config = dict(
    model='image denoising model',
    dataset='rendered scenes of toy objects such as cars, trees, mugs and chairs',
    train_examples=48750,
    image_size=32,
    crop_scale_min=0.8,
    horizontal_flip=False,
    rotation_deg=10,
    task='denoising',
    loss='mse',
    noise_std=0.4,
    arch='unet',
    norm='groupnorm',
    hidden_act='gelu',
    weight_standardization=False,
    widths=[96, 192, 384, 384],
    blocks_per_level=2,
    block='plain',
    attention=False,
    upsampling='transposed_conv',
    init='kaiming_normal',
    optimizer='soap',
    beta2=0.95,
    learning_rate=0.0048,
    beta1=0.95,
    shampoo_beta=0.95,
    eps=1e-08,
    precondition_frequency=10,
    max_precond_dim=1024,
    merge_dims=False,
    one_sided=True,
    adamw_lr_other_params=0.0019,
    max_grad_norm=0.5,
    l1_shrink=0.003,
    ema_decay=0.99,
    max_steps=12400,
    batch_size=128,
    epochs=32.6,
    lr_schedule='constant',
    warmup_steps=240,
    weight_decay=0.0,
    adamw_weight_decay_other_params=0,
)
Rows from block 9, named by matrix and row number. Each number is 200 + 40 x the weight over the matrix's rms, rounded and kept within 0 to 999. All counts start at 0.
# conv: 3x3 conv (model.decb.0.1.conv.weight, 384x384x3x3), inputs 56-69, a 3x3 kernel for each
conv.148,198,234,254,209,177,188,177,166,246,207,201,207,242,179,240,167,251,192,157,111,205,177,230,173,147,252,249,208,227,222,184,209,276,189,191,173,216,258,196,209,98,182,126,182,230,191,193,180,217,229,199,157,209,238,192,170,186,165,194,174,198,189,285,193,231,295,210,212,225,158,194,235,179,155,147,209,244,186,203,195,194,199,201,163,240,201,149,115,202,199,208,206,159,225,209,161,133,148,200,209,210,205,209,191,191,245,227,149,280,196,150,234,212,199,224,167,252,241,207,182,192,144,208,312,221,187
conv.149,215,187,194,163,205,153,170,120,191,222,229,246,178,160,197,170,205,200,130,231,195,226,229,207,215,176,78,211,197,183,150,175,198,188,157,226,203,191,148,201,41,99,198,24,182,187,218,131,188,189,267,181,187,184,190,190,198,150,228,186,191,126,184,201,225,185,236,197,215,219,187,206,237,221,220,291,303,192,209,173,174,146,146,173,206,127,243,219,192,227,196,199,202,188,150,155,298,160,202,206,265,197,209,269,211,190,249,200,117,214,220,155,210,211,199,175,151,185,251,133,211,116,220,179,144,161
conv.150,201,203,142,185,151,179,214,196,169,279,172,242,204,168,188,255,201,187,218,208,168,161,277,190,206,218,202,183,238,228,155,208,182,182,187,241,176,209,280,200,188,176,212,241,126,227,219,192,228,181,201,217,179,193,222,198,215,208,203,203,235,222,199,198,196,226,157,215,193,209,249,138,222,214,228,204,158,198,216,234,237,207,209,166,218,180,187,274,218,144,197,211,228,215,264,233,184,172,213,227,216,204,250,227,221,206,169,237,220,212,208,206,241,189,200,199,210,210,186,231,202,162,198,193,186,179
conv.151,197,215,182,142,212,150,169,194,238,184,238,200,208,178,230,196,208,151,174,213,171,185,121,169,203,264,238,202,286,252,251,195,238,235,208,254,196,150,172,202,175,237,194,258,230,127,147,231,186,134,170,223,195,152,193,250,218,237,184,196,240,170,159,246,159,212,212,201,189,169,210,227,204,203,200,233,257,205,307,212,171,191,169,204,125,84,166,203,203,191,143,195,218,117,209,200,236,282,193,171,209,262,173,247,132,174,258,229,174,209,164,166,259,168,127,133,166,157,204,219,220,220,192,189,202,59
conv.152,207,202,198,207,184,196,137,201,178,236,161,198,197,235,202,196,189,159,184,176,164,175,134,173,190,235,203,179,178,163,194,182,204,193,178,215,203,194,168,204,209,133,262,226,196,250,283,299,199,255,197,224,194,190,209,209,211,223,224,223,179,200,203,287,162,262,215,224,231,180,152,220,230,243,175,199,251,251,166,178,185,195,185,167,196,275,189,165,233,191,148,175,186,163,186,221,203,202,164,172,145,143,189,165,205,203,194,195,236,239,167,197,220,193,187,269,208,250,249,191,321,292,197,200,198,163
conv.153,151,242,183,180,194,163,269,160,196,213,188,185,214,192,193,169,216,234,188,259,192,153,120,158,154,141,162,208,188,228,201,180,206,158,186,205,191,178,281,166,141,193,198,223,150,193,178,252,164,173,222,248,221,203,188,193,233,207,237,189,275,264,201,116,198,181,208,202,231,193,166,186,211,155,181,229,214,200,184,222,180,200,209,191,239,221,202,159,242,237,166,208,197,173,242,251,240,121,132,232,283,231,197,325,189,149,149,141,189,165,192,217,224,165,255,253,201,201,197,207,204,225,228,207,194,151
conv.154,256,165,198,214,190,146,204,194,222,187,185,229,202,198,197,197,217,169,248,131,182,210,80,127,150,249,180,254,215,195,167,213,226,190,205,174,186,196,172,194,150,197,152,104,177,205,177,186,129,181,224,208,226,227,219,205,187,258,213,252,195,197,215,227,159,169,167,129,221,187,226,170,196,233,268,245,133,208,180,200,176,180,279,243,180,159,232,218,175,181,251,284,211,215,180,195,187,181,215,224,245,196,228,157,237,191,204,191,212,201,166,200,249,174,212,223,252,201,195,193,175,174,186,256,235,206
conv.155,199,182,147,206,210,236,210,163,241,180,200,226,157,230,185,201,257,229,205,183,196,256,267,238,162,55,207,201,184,195,129,180,185,191,198,149,194,216,129,235,264,194,293,206,229,169,182,203,106,135,98,226,172,140,195,186,164,229,199,268,253,229,371,183,170,191,182,198,250,223,165,236,235,258,194,206,275,174,173,173,232,250,193,253,211,84,199,205,171,196,119,184,152,186,137,294,253,148,319,190,154,188,198,209,196,215,220,240,136,203,152,192,204,138,201,233,195,134,128,190,244,294,212,228,318,253
conv.156,191,192,154,195,175,163,212,168,190,173,217,218,201,201,119,235,242,245,169,165,142,238,249,249,186,258,233,137,203,197,141,252,183,259,195,193,195,147,144,191,221,280,209,215,259,173,182,256,118,299,201,224,256,198,226,217,218,207,232,194,151,164,168,230,217,219,191,94,260,217,230,166,240,249,188,170,171,208,201,237,223,184,209,151,196,115,170,197,224,244,186,196,228,182,183,235,164,241,135,177,188,201,170,239,205,209,186,227,165,185,126,154,265,203,139,157,205,197,187,192,177,203,158,179,322,194
conv.157,160,205,157,175,210,200,174,120,184,178,266,199,165,189,168,252,196,216,180,197,212,167,103,199,178,217,197,262,225,197,188,220,202,162,143,182,207,202,245,209,191,215,205,350,198,193,169,210,220,250,282,205,220,177,192,199,173,204,127,157,222,178,202,207,180,129,230,264,158,178,192,260,206,198,202,199,72,187,316,250,203,127,207,138,180,194,204,213,248,206,202,186,202,247,213,187,235,172,242,142,103,142,184,283,186,191,332,174,173,207,211,152,169,215,170,101,222,232,197,159,212,244,169,223,298,207
conv.158,206,196,212,169,134,186,197,236,192,181,245,198,208,205,235,204,205,176,159,193,225,206,134,170,283,186,153,219,202,155,197,154,155,269,181,236,171,168,201,192,214,156,179,257,198,207,182,182,187,226,179,182,196,191,199,179,190,202,196,202,225,203,263,254,124,198,151,254,245,173,176,226,175,204,205,205,121,202,195,192,221,207,151,183,206,206,213,275,180,162,221,207,183,198,207,198,189,199,194,91,114,133,96,155,147,187,283,248,212,193,217,169,213,194,161,223,176,136,191,193,223,186,199,195,247,286
conv.159,185,260,284,240,247,155,192,180,187,220,229,113,164,196,184,183,152,233,167,255,206,232,302,138,175,253,155,121,122,102,125,217,192,84,208,160,262,212,212,214,89,184,221,178,171,265,138,201,133,40,252,158,219,282,163,82,269,250,196,115,208,211,215,187,210,201,191,231,192,227,157,228,199,250,201,207,249,203,179,194,170,177,191,255,181,174,174,217,219,235,206,207,199,157,173,151,215,127,238,240,227,191,181,250,198,204,203,208,231,207,115,241,113,181,109,126,230,232,118,231,203,192,236,319,203,295
conv.160,220,231,231,227,161,154,184,180,226,220,171,151,161,264,203,271,142,203,149,190,186,217,230,202,181,158,195,194,187,191,198,141,192,182,189,168,197,220,243,213,191,102,244,0,155,190,210,195,180,239,219,186,194,232,206,182,215,194,125,222,187,152,185,210,214,240,154,217,171,187,175,137,212,183,169,194,185,177,157,228,194,105,104,209,193,129,160,170,165,200,196,228,185,172,154,163,217,238,151,191,190,205,204,228,169,202,214,192,184,160,184,173,187,198,169,147,199,204,222,191,232,193,213,124,135,212
conv.161,212,235,260,199,245,282,150,192,206,209,214,160,198,323,213,195,174,157,182,200,170,251,168,170,200,176,195,163,129,205,237,203,230,240,200,268,195,343,213,192,246,103,139,171,145,203,216,206,191,166,215,194,231,193,156,75,231,250,167,201,240,212,174,209,198,162,174,183,189,191,205,235,217,150,191,206,300,255,113,234,216,139,145,179,240,216,178,197,139,235,184,195,209,199,153,203,197,220,160,210,249,174,190,243,218,196,205,162,206,178,220,209,267,204,200,244,203,252,181,144,262,186,242,96,237,302
conv.162,206,239,133,219,145,273,207,224,226,184,163,245,195,200,147,202,140,187,169,295,305,222,232,195,154,230,197,116,178,352,156,232,267,183,283,144,206,124,164,266,54,128,225,227,160,258,165,222,190,185,159,262,173,184,210,226,239,194,192,135,224,256,141,195,249,210,197,252,286,178,179,166,195,264,301,203,198,208,161,180,170,215,162,157,231,182,208,263,175,237,56,193,210,112,282,227,161,239,174,237,125,204,214,271,193,207,246,245,216,210,190,173,229,182,197,164,183,248,192,199,270,109,183,197,240,192
conv.163,197,241,215,185,213,171,194,181,189,180,186,166,224,227,202,234,211,207,164,213,213,204,225,213,121,218,193,215,194,161,182,195,200,191,224,202,179,160,188,213,159,302,184,208,299,214,245,172,245,154,207,191,188,199,210,195,204,187,182,218,214,161,208,221,167,177,205,173,172,178,259,170,192,201,198,211,202,201,198,200,195,169,185,193,204,199,254,149,182,221,191,174,191,206,184,201,190,209,176,246,300,258,197,195,230,145,101,194,225,175,160,244,277,188,219,271,180,218,146,214,197,190,166,215,279,200
conv.164,220,217,202,193,190,211,220,137,190,237,212,169,196,202,214,204,200,200,178,193,144,148,183,200,209,230,176,195,182,198,198,201,189,187,177,191,242,208,271,221,349,211,219,221,194,192,140,205,173,162,218,218,192,195,229,251,201,191,232,194,198,251,173,193,137,192,203,120,145,182,207,190,238,198,201,210,205,219,155,167,226,161,216,194,81,120,244,134,155,176,225,208,198,169,141,200,189,229,223,227,199,161,180,215,205,197,337,212,152,207,154,253,193,216,198,214,222,148,142,146,210,198,206,206,148,216
conv.165,140,155,175,168,221,159,189,162,144,278,22,123,146,373,258,178,181,158,200,152,165,207,159,176,264,161,217,252,194,203,276,108,181,234,210,239,213,238,233,211,247,150,212,281,160,239,112,152,217,190,321,143,193,175,198,102,192,214,279,216,210,214,195,207,192,152,183,255,187,276,252,200,198,112,187,173,388,203,223,182,210,243,192,199,153,207,179,220,124,211,225,246,255,321,229,99,150,189,242,196,189,196,212,159,218,154,162,210,209,209,239,192,156,202,198,191,198,246,259,198,176,185,209,179,185,187
conv.166,165,164,197,202,199,237,216,185,208,200,189,218,196,153,171,108,231,198,221,194,221,240,270,206,106,198,213,236,178,179,207,281,178,200,205,125,224,255,174,213,190,187,194,12,205,242,212,169,254,156,234,196,165,164,207,185,162,144,171,288,232,186,265,175,251,228,194,192,242,187,183,194,225,191,207,214,62,115,237,260,195,210,245,276,229,43,179,183,186,112,211,228,201,135,227,253,248,125,179,196,190,166,171,209,171,210,163,196,159,193,192,202,213,179,193,224,198,203,205,210,214,130,220,177,198,210
conv.167,154,161,265,124,144,173,253,206,119,209,165,188,205,265,177,190,218,190,165,108,132,245,274,224,181,214,109,203,196,187,237,177,239,190,154,229,228,138,206,238,238,194,196,217,225,120,236,248,149,201,205,184,172,206,193,248,204,217,261,191,260,277,196,254,176,221,223,143,228,171,246,243,189,228,144,216,260,173,171,215,230,201,140,118,312,263,167,242,210,200,212,191,185,218,169,151,166,130,200,168,220,304,122,164,210,181,189,167,192,151,229,192,279,183,97,213,232,239,322,238,177,188,139,168,215,202
conv.168,174,179,167,223,192,202,220,159,202,207,243,209,183,223,188,239,165,204,231,235,140,223,233,261,227,176,209,241,270,138,204,307,153,176,226,249,155,137,203,185,206,237,207,186,250,176,199,219,126,217,212,223,236,192,201,266,130,235,196,241,192,256,243,185,158,178,135,157,190,210,290,152,172,198,190,220,239,219,200,224,211,197,147,177,186,149,183,147,192,245,132,273,192,179,176,151,196,279,257,191,167,190,285,182,190,189,181,260,203,200,214,196,190,207,206,160,188,200,129,207,180,272,136,274,291,192
conv.169,203,245,258,211,209,204,129,232,181,177,208,203,190,213,203,184,184,216,221,317,221,209,213,249,141,198,221,169,196,224,183,221,229,214,250,216,261,198,145,200,107,181,211,86,220,180,199,211,168,205,232,138,180,201,181,248,237,206,174,204,182,158,193,227,102,217,180,79,258,262,161,252,182,230,193,275,187,165,253,203,204,201,174,205,107,14,230,196,190,215,252,177,192,163,225,230,179,231,248,208,206,200,172,130,163,143,197,196,172,140,210,192,187,197,164,196,202,188,203,232,263,204,234,191,298,238
conv.170,177,207,182,157,166,129,227,179,201,182,221,168,199,199,131,199,168,163,250,157,217,246,149,238,240,264,208,188,224,198,191,232,188,184,225,158,165,207,231,150,242,231,190,201,275,229,176,187,221,205,228,140,176,170,221,207,141,197,205,160,220,188,247,234,148,180,161,206,225,169,241,209,204,202,169,216,233,209,162,239,207,185,164,158,244,218,177,229,237,147,172,273,213,241,228,193,212,145,201,184,267,192,209,207,245,180,189,208,199,246,203,199,211,206,187,227,204,201,213,198,201,231,206,200,175,192
conv.171,172,216,202,179,205,209,245,179,182,161,208,173,202,199,191,189,187,238,174,120,259,180,250,159,171,275,188,219,196,206,178,237,194,215,198,207,204,206,207,192,206,199,178,320,168,200,182,133,205,208,185,190,208,209,232,218,208,205,205,152,196,150,201,191,138,194,310,209,199,165,222,227,170,199,167,162,175,220,211,215,224,240,206,201,152,206,107,180,190,160,200,201,204,174,179,235,203,193,138,177,261,317,172,170,205,125,17,75,162,263,193,231,194,207,174,190,209,202,143,207,194,200,235,210,219,218
conv.172,202,196,246,210,186,138,152,183,243,191,257,193,198,105,221,162,184,209,208,10,188,197,142,165,233,186,181,200,161,244,185,141,196,186,141,205,199,168,206,238,238,115,218,91,100,166,255,260,170,180,204,194,249,194,151,205,133,182,181,150,216,146,276,180,201,202,148,155,281,207,166,224,194,202,216,152,128,197,214,221,188,90,260,29,166,209,192,187,198,217,195,252,272,220,183,238,235,149,167,219,245,199,277,231,222,246,104,207,236,151,177,158,191,207,187,203,201,210,126,119,249,220,120,156,180,197
conv.173,169,258,175,133,213,162,221,122,191,169,189,180,168,223,225,187,169,175,120,110,267,174,158,221,169,93,191,190,170,204,152,160,197,206,199,171,190,136,88,135,191,163,212,229,204,242,199,244,325,196,203,195,238,193,250,58,202,172,225,192,151,255,254,215,131,173,237,178,210,167,181,140,149,224,220,198,186,165,212,224,175,127,248,310,172,213,292,267,206,156,220,211,162,161,188,176,170,152,156,184,227,192,187,154,201,190,196,210,243,203,162,188,203,212,214,231,148,192,183,205,234,211,221,229,205,261
conv.174,209,268,170,167,224,221,191,39,142,156,227,186,198,264,221,164,214,174,198,134,192,270,150,220,169,203,184,187,188,155,194,150,243,225,202,233,195,205,195,175,213,169,209,327,216,209,129,239,268,271,205,342,98,204,226,169,224,193,238,179,188,189,170,249,232,157,226,258,170,142,228,193,207,212,195,227,233,244,143,161,226,215,208,165,200,162,197,130,197,145,195,225,189,148,213,157,181,227,178,157,238,154,205,203,234,151,175,243,185,235,186,179,242,164,164,179,226,106,218,159,229,198,193,228,192,206
conv.175,191,171,207,201,148,197,180,130,154,148,97,160,119,89,154,100,61,109,178,204,196,142,184,209,146,169,201,211,188,184,191,171,187,177,168,194,200,203,202,190,190,206,189,193,202,197,211,199,169,215,231,171,200,217,187,195,198,172,189,187,197,169,176,210,224,223,184,190,200,163,191,187,175,200,204,160,183,174,136,130,111,219,207,215,249,206,233,236,254,235,202,204,190,192,185,177,216,209,201,201,210,208,230,237,231,206,188,176,48,65,93,58,113,125,35,46,53,248,230,202,273,239,209,229,215,217
conv.176,195,262,162,266,199,216,204,181,206,252,68,154,177,0,0,223,243,213,177,177,230,182,171,224,213,192,193,237,195,199,241,227,150,209,152,248,195,187,183,218,232,197,173,213,200,198,127,184,245,191,182,234,213,192,221,233,238,205,198,269,169,201,214,186,195,216,193,108,173,203,161,209,288,188,247,134,0,205,238,313,195,177,315,229,233,165,198,181,128,199,206,153,181,172,135,181,206,186,199,232,205,214,189,178,263,227,161,203,219,206,181,221,203,262,135,198,153,208,188,184,208,219,274,185,166,148
conv.177,200,155,184,185,208,204,233,218,248,137,197,229,211,231,197,181,160,167,194,154,202,199,186,212,192,170,169,195,190,172,187,120,164,174,275,304,197,213,160,192,228,190,180,191,250,152,227,179,208,188,170,158,232,195,144,183,225,214,206,246,196,172,212,238,221,212,199,207,213,157,142,190,125,302,192,127,292,290,190,178,182,175,143,189,129,187,206,195,183,192,242,173,267,202,165,141,167,190,187,195,162,156,205,147,171,188,211,184,224,266,224,202,208,209,172,130,142,208,152,271,205,169,250,151,197,221
conv.178,207,165,165,201,166,122,190,201,233,217,206,191,163,195,180,240,253,208,157,233,181,206,206,199,192,251,229,196,171,174,202,186,200,213,196,199,187,263,207,180,138,171,154,138,208,189,177,258,203,164,190,201,148,231,175,190,240,177,186,167,226,220,198,220,263,216,183,260,200,226,135,109,232,309,258,209,180,215,200,215,190,173,176,217,177,267,206,204,191,196,208,178,187,144,186,228,254,208,231,202,270,204,182,107,166,222,136,96,188,241,189,204,306,196,180,179,186,182,235,201,160,229,228,198,203,210
conv.179,129,187,215,229,196,201,141,245,197,221,105,195,176,198,242,203,195,236,231,189,239,198,210,188,241,121,211,226,261,257,197,199,199,243,247,210,150,175,242,178,202,153,197,213,203,195,184,154,132,131,235,238,259,258,165,144,168,226,271,197,176,208,229,213,202,177,190,225,210,201,186,219,158,65,212,168,270,268,223,215,220,145,265,271,232,161,262,177,166,167,205,222,230,207,195,209,253,187,186,197,212,224,231,162,190,231,184,155,192,187,155,220,156,203,141,182,234,211,192,214,245,171,234,225,235,223
conv.180,228,182,273,198,161,203,136,220,248,151,167,122,204,190,241,239,165,209,274,70,144,219,139,318,231,253,171,231,178,149,199,96,171,204,253,221,191,202,232,212,142,175,182,193,199,198,189,200,136,185,164,208,250,194,194,151,216,148,196,193,187,186,199,215,283,209,133,375,174,138,191,220,157,116,213,200,253,261,161,209,178,204,304,196,218,206,194,150,177,96,197,215,202,157,195,176,205,189,175,186,224,208,205,237,171,194,205,107,235,218,202,155,211,249,153,151,156,254,162,222,211,198,207,139,131,201
conv.181,194,176,171,201,251,167,157,206,216,216,205,234,227,183,247,243,193,215,197,246,207,124,211,190,114,212,208,190,170,139,211,249,172,246,189,218,182,137,106,221,127,271,158,188,135,185,210,186,186,230,171,205,196,213,230,190,179,223,267,188,175,213,218,207,279,199,214,168,200,184,164,204,215,232,163,192,293,293,239,197,151,237,205,229,165,194,212,182,177,180,193,204,192,241,188,195,193,260,209,173,309,187,205,215,200,252,200,189,209,220,206,194,204,220,148,162,188,209,203,172,152,167,214,128,197,250
conv.182,194,190,257,166,181,256,182,211,188,197,158,246,202,271,301,129,229,183,227,165,220,199,195,159,264,201,219,229,205,205,227,226,191,192,215,214,184,221,260,184,247,209,182,153,103,185,207,170,186,161,210,183,179,218,195,245,196,250,212,201,193,167,189,181,171,175,199,187,235,166,194,193,207,185,225,175,150,235,214,224,266,205,273,209,301,189,146,257,179,148,181,229,192,172,203,199,214,190,211,196,236,197,194,202,191,181,219,215,203,221,216,210,220,175,131,192,187,197,180,174,215,165,168,233,209,222
conv.183,164,151,240,227,47,142,291,234,144,204,204,188,245,182,184,203,213,217,150,247,160,141,63,156,187,189,171,194,180,251,245,205,206,231,167,248,224,172,168,169,298,164,118,187,195,246,204,221,203,200,236,206,217,210,167,235,194,161,248,226,228,196,219,157,198,190,102,257,230,219,226,242,186,209,202,195,188,223,145,161,206,200,193,213,220,164,195,178,134,156,240,214,158,193,211,192,137,269,299,270,191,207,202,218,188,172,187,165,198,190,212,182,232,165,201,193,150,205,185,144,205,126,199,245,267,195
conv.184,210,204,191,125,245,230,198,188,226,219,165,186,193,202,207,214,195,211,183,235,209,173,185,247,200,210,200,203,205,169,204,288,197,208,148,175,206,311,224,242,275,172,194,96,171,176,207,206,163,207,218,207,153,201,205,146,187,216,136,201,195,231,181,177,180,194,243,205,172,227,147,201,213,168,198,190,208,192,255,136,193,210,269,213,227,137,193,172,159,205,183,171,218,188,146,199,189,204,189,168,197,191,207,184,159,145,176,162,180,250,205,209,213,184,155,234,169,219,174,208,145,167,196,144,171,203
conv.185,166,181,228,210,199,203,171,277,225,180,202,234,126,196,177,155,187,201,248,185,175,156,149,203,176,209,191,241,272,253,192,246,254,175,210,206,197,201,186,217,195,183,197,96,222,114,214,203,206,261,174,195,195,180,100,177,189,189,197,215,220,238,229,205,213,234,259,209,240,199,157,188,137,207,180,203,109,137,247,264,210,170,249,211,264,173,265,251,178,220,202,237,198,204,271,198,227,143,203,188,239,190,225,185,248,201,144,146,138,189,124,191,205,195,181,175,124,205,264,227,179,200,245,195,209,208
conv.186,188,248,197,150,262,155,217,200,184,183,179,169,222,310,222,180,201,206,208,199,182,225,150,199,213,114,196,199,197,194,239,189,207,219,233,222,217,160,110,192,209,216,253,190,231,206,198,167,304,185,239,184,217,177,199,205,197,270,219,210,251,153,218,184,253,193,164,229,224,255,314,210,144,178,224,183,268,172,157,214,195,239,226,208,217,201,142,196,213,199,202,187,211,268,253,228,184,213,244,204,163,212,250,181,163,198,181,186,205,175,210,217,179,200,178,198,217,146,168,134,142,223,144,183,192,191
conv.187,200,200,205,188,198,217,201,221,185,216,232,171,187,198,254,214,215,254,220,171,140,181,106,204,204,130,218,197,213,198,213,199,212,153,201,246,204,159,136,190,231,214,220,235,195,189,214,206,212,193,185,206,206,191,199,186,200,292,181,203,208,196,196,239,222,211,210,216,177,186,161,224,242,262,226,248,218,172,156,162,169,206,183,242,310,238,283,194,248,222,198,196,211,184,283,201,160,192,265,153,214,170,160,232,217,246,195,245,205,228,166,150,228,249,174,218,157,151,219,190,342,318,157,169,240,217
conv.188,185,214,197,213,174,229,279,175,219,199,153,185,207,190,172,244,192,229,173,161,178,187,130,200,210,152,240,185,180,277,197,283,186,155,218,221,174,214,269,202,197,257,209,122,269,200,212,165,195,157,273,196,212,210,234,153,226,154,164,183,198,182,182,260,295,256,175,273,207,200,200,175,146,238,140,203,172,189,213,172,205,233,199,171,227,323,238,209,188,235,180,192,204,203,241,208,186,219,215,155,202,178,209,200,182,229,212,261,152,234,153,223,237,198,196,167,190,186,169,180,200,168,190,193,223,244
conv.189,216,131,186,191,121,195,222,182,243,175,149,181,215,205,198,179,186,196,151,140,140,201,160,192,206,228,195,200,232,168,194,200,206,218,125,172,203,187,195,205,208,227,209,224,228,164,143,176,138,280,243,168,221,103,236,225,218,209,206,195,212,295,219,269,203,241,163,172,208,171,186,241,244,211,183,212,211,196,191,144,183,233,195,160,259,175,167,264,167,183,195,201,166,241,174,168,278,209,205,177,120,223,195,230,211,193,184,216,200,175,248,204,202,161,192,181,197,156,238,239,221,213,155,148,285,87
conv.190,199,199,199,140,150,192,195,241,232,172,192,226,214,237,181,160,197,202,190,232,207,191,297,190,231,208,284,173,198,221,182,241,199,211,172,204,205,226,205,264,292,204,245,179,207,154,185,156,199,200,248,169,193,197,161,176,179,193,182,201,225,170,179,188,154,226,238,193,205,184,158,155,204,208,240,214,247,160,163,245,163,172,255,194,269,169,235,208,201,215,208,283,204,191,201,201,176,177,204,179,105,199,193,152,207,165,186,210,130,171,215,234,209,153,204,221,201,199,287,187,184,275,219,210,235,158
conv.191,263,260,232,261,163,117,156,187,214,195,237,148,188,175,254,176,198,191,225,222,238,170,51,216,227,124,234,192,200,216,159,179,253,216,200,200,202,217,210,189,217,212,251,29,108,170,198,116,141,202,187,169,179,161,183,187,179,278,373,171,186,160,252,216,194,105,159,74,151,164,86,148,204,262,190,197,167,203,200,76,205,205,293,194,201,147,173,155,103,148,205,281,228,191,144,185,235,252,210,215,130,218,122,259,249,223,215,232,193,147,159,123,264,266,212,233,202,217,207,202,159,195,307,106,98,178
conv.192,228,179,158,213,170,127,208,164,227,83,209,210,232,294,210,192,201,184,179,251,185,167,270,98,178,122,118,185,163,180,157,187,218,170,275,277,228,256,205,185,180,192,189,309,219,292,168,209,190,153,67,208,265,223,182,146,201,202,175,218,211,189,153,200,222,191,160,191,192,194,279,219,108,177,201,229,350,196,151,182,184,183,214,203,238,160,156,174,143,196,155,127,117,154,195,119,308,284,233,191,221,222,188,254,186,184,268,227,144,239,197,235,187,197,191,184,189,310,248,206,248,186,255,230,186,171
conv.193,276,278,229,242,212,241,242,166,243,211,196,213,162,219,294,172,190,144,192,141,192,158,83,149,144,225,295,254,175,203,185,191,243,162,233,179,199,220,233,195,224,132,214,232,215,167,218,233,196,265,229,209,182,175,186,248,198,189,176,228,155,183,165,232,200,209,173,122,225,170,301,176,234,216,225,151,196,224,197,209,216,202,185,313,215,123,185,189,172,186,180,208,208,158,183,221,178,212,223,225,230,196,213,187,257,220,196,164,239,205,157,186,186,215,165,179,219,131,128,189,343,269,185,200,232,223
conv.194,176,191,231,253,165,254,197,195,224,208,182,208,234,166,200,200,158,164,191,217,188,221,282,91,205,202,182,242,181,226,149,196,209,201,213,203,204,200,227,209,238,169,199,213,205,211,234,126,253,178,150,204,219,175,162,217,195,189,224,175,203,198,178,222,237,193,218,223,209,160,259,170,165,269,204,217,146,143,173,172,170,177,206,206,187,90,146,172,240,160,182,170,205,148,174,213,183,213,263,198,218,217,238,166,195,184,196,233,210,212,200,230,160,168,176,199,202,182,231,221,222,154,199,221,179,196
conv.195,198,184,178,204,182,204,236,196,153,241,161,140,243,212,257,221,193,199,239,189,158,188,149,184,166,279,171,180,144,225,172,212,198,168,165,199,208,204,223,191,205,255,195,143,105,169,193,192,155,171,140,199,195,229,193,202,209,212,176,196,187,177,96,188,188,230,144,217,180,195,204,210,182,59,134,292,262,226,229,163,209,202,168,202,232,196,201,166,206,227,205,188,250,208,219,152,199,204,248,195,178,208,214,160,133,218,202,227,160,189,212,129,223,209,210,233,212,196,197,139,235,189,219,190,187,128
conv.196,152,205,171,188,180,252,204,175,172,203,171,191,213,251,192,211,202,182,212,229,160,211,224,241,216,186,180,206,185,173,250,300,215,205,293,169,219,145,146,193,269,271,225,338,272,227,199,192,218,283,196,204,266,184,204,187,158,291,229,227,182,230,208,184,166,229,285,282,194,224,240,195,172,173,211,219,266,214,189,208,223,173,227,152,196,139,215,164,263,221,202,132,214,153,204,224,193,223,195,197,157,187,166,165,194,218,174,208,196,202,200,207,211,223,128,204,122,200,249,151,193,182,209,178,192,198
conv.197,166,211,214,173,229,199,201,193,169,255,202,144,200,247,179,140,204,257,182,195,213,256,287,119,239,199,280,264,235,156,200,182,189,200,161,192,227,286,211,225,167,213,143,137,291,185,173,173,205,171,158,211,219,192,163,205,195,240,194,184,184,163,179,183,181,239,197,218,208,235,182,238,210,151,209,201,294,216,178,190,223,183,231,176,182,186,126,168,168,221,201,203,196,178,168,128,184,217,157,190,197,176,148,234,234,172,249,187,183,197,206,202,190,195,207,183,293,132,198,193,214,145,217,240,183,176
conv.198,161,178,206,195,197,174,156,217,176,222,128,145,207,187,187,170,208,228,221,172,280,181,215,173,231,233,201,168,201,230,204,205,222,144,171,185,184,198,174,158,206,107,151,133,48,130,220,289,201,140,288,165,182,251,189,111,124,210,136,171,207,233,298,195,229,238,281,222,250,315,180,191,131,208,186,212,259,208,195,225,154,200,202,233,186,169,199,236,151,260,176,236,202,256,230,184,198,196,154,163,156,176,175,225,209,181,307,156,212,138,150,196,251,246,150,209,186,137,176,202,163,222,113,259,296,127
conv.199,226,201,239,196,224,219,236,205,159,196,285,194,222,202,258,166,190,215,106,124,125,194,237,181,186,318,210,195,242,210,240,177,198,218,244,244,216,137,163,202,272,186,210,229,174,208,218,223,238,222,204,176,156,226,262,267,175,202,228,200,193,202,186,198,251,199,182,190,185,204,223,142,207,212,162,283,211,140,233,245,205,178,216,167,134,212,209,192,220,198,235,216,261,222,236,268,217,205,165,203,242,260,209,184,186,177,114,177,158,190,161,176,200,203,207,191,191,184,218,164,140,138,168,172,193,242
conv.200,199,225,226,197,151,149,237,213,133,183,207,235,195,325,217,213,168,141,199,200,140,164,163,245,195,131,191,198,178,126,278,213,168,210,135,112,185,186,241,162,248,122,210,139,184,322,232,185,116,219,168,174,217,233,310,205,187,222,219,144,159,190,123,219,203,192,216,271,216,243,218,220,165,174,295,248,269,201,168,182,201,204,231,195,212,197,177,249,242,192,196,261,183,178,193,211,211,204,244,225,242,155,136,145,194,154,230,204,164,198,213,200,261,126,229,204,149,254,240,163,198,241,226,198,151,135
conv.201,180,179,200,214,120,175,215,175,264,198,174,230,180,160,207,183,203,171,276,329,53,233,286,288,265,143,112,238,175,214,201,92,270,269,83,260,281,313,208,228,186,234,130,155,232,199,205,171,193,144,202,170,235,198,193,90,210,180,185,233,150,225,136,210,204,355,145,221,199,217,255,219,201,193,215,216,217,205,242,238,231,237,223,194,230,133,131,205,198,126,159,164,209,174,249,214,194,157,206,151,218,201,225,168,199,169,155,307,128,222,251,200,259,141,183,268,111,232,170,212,163,235,268,203,207,20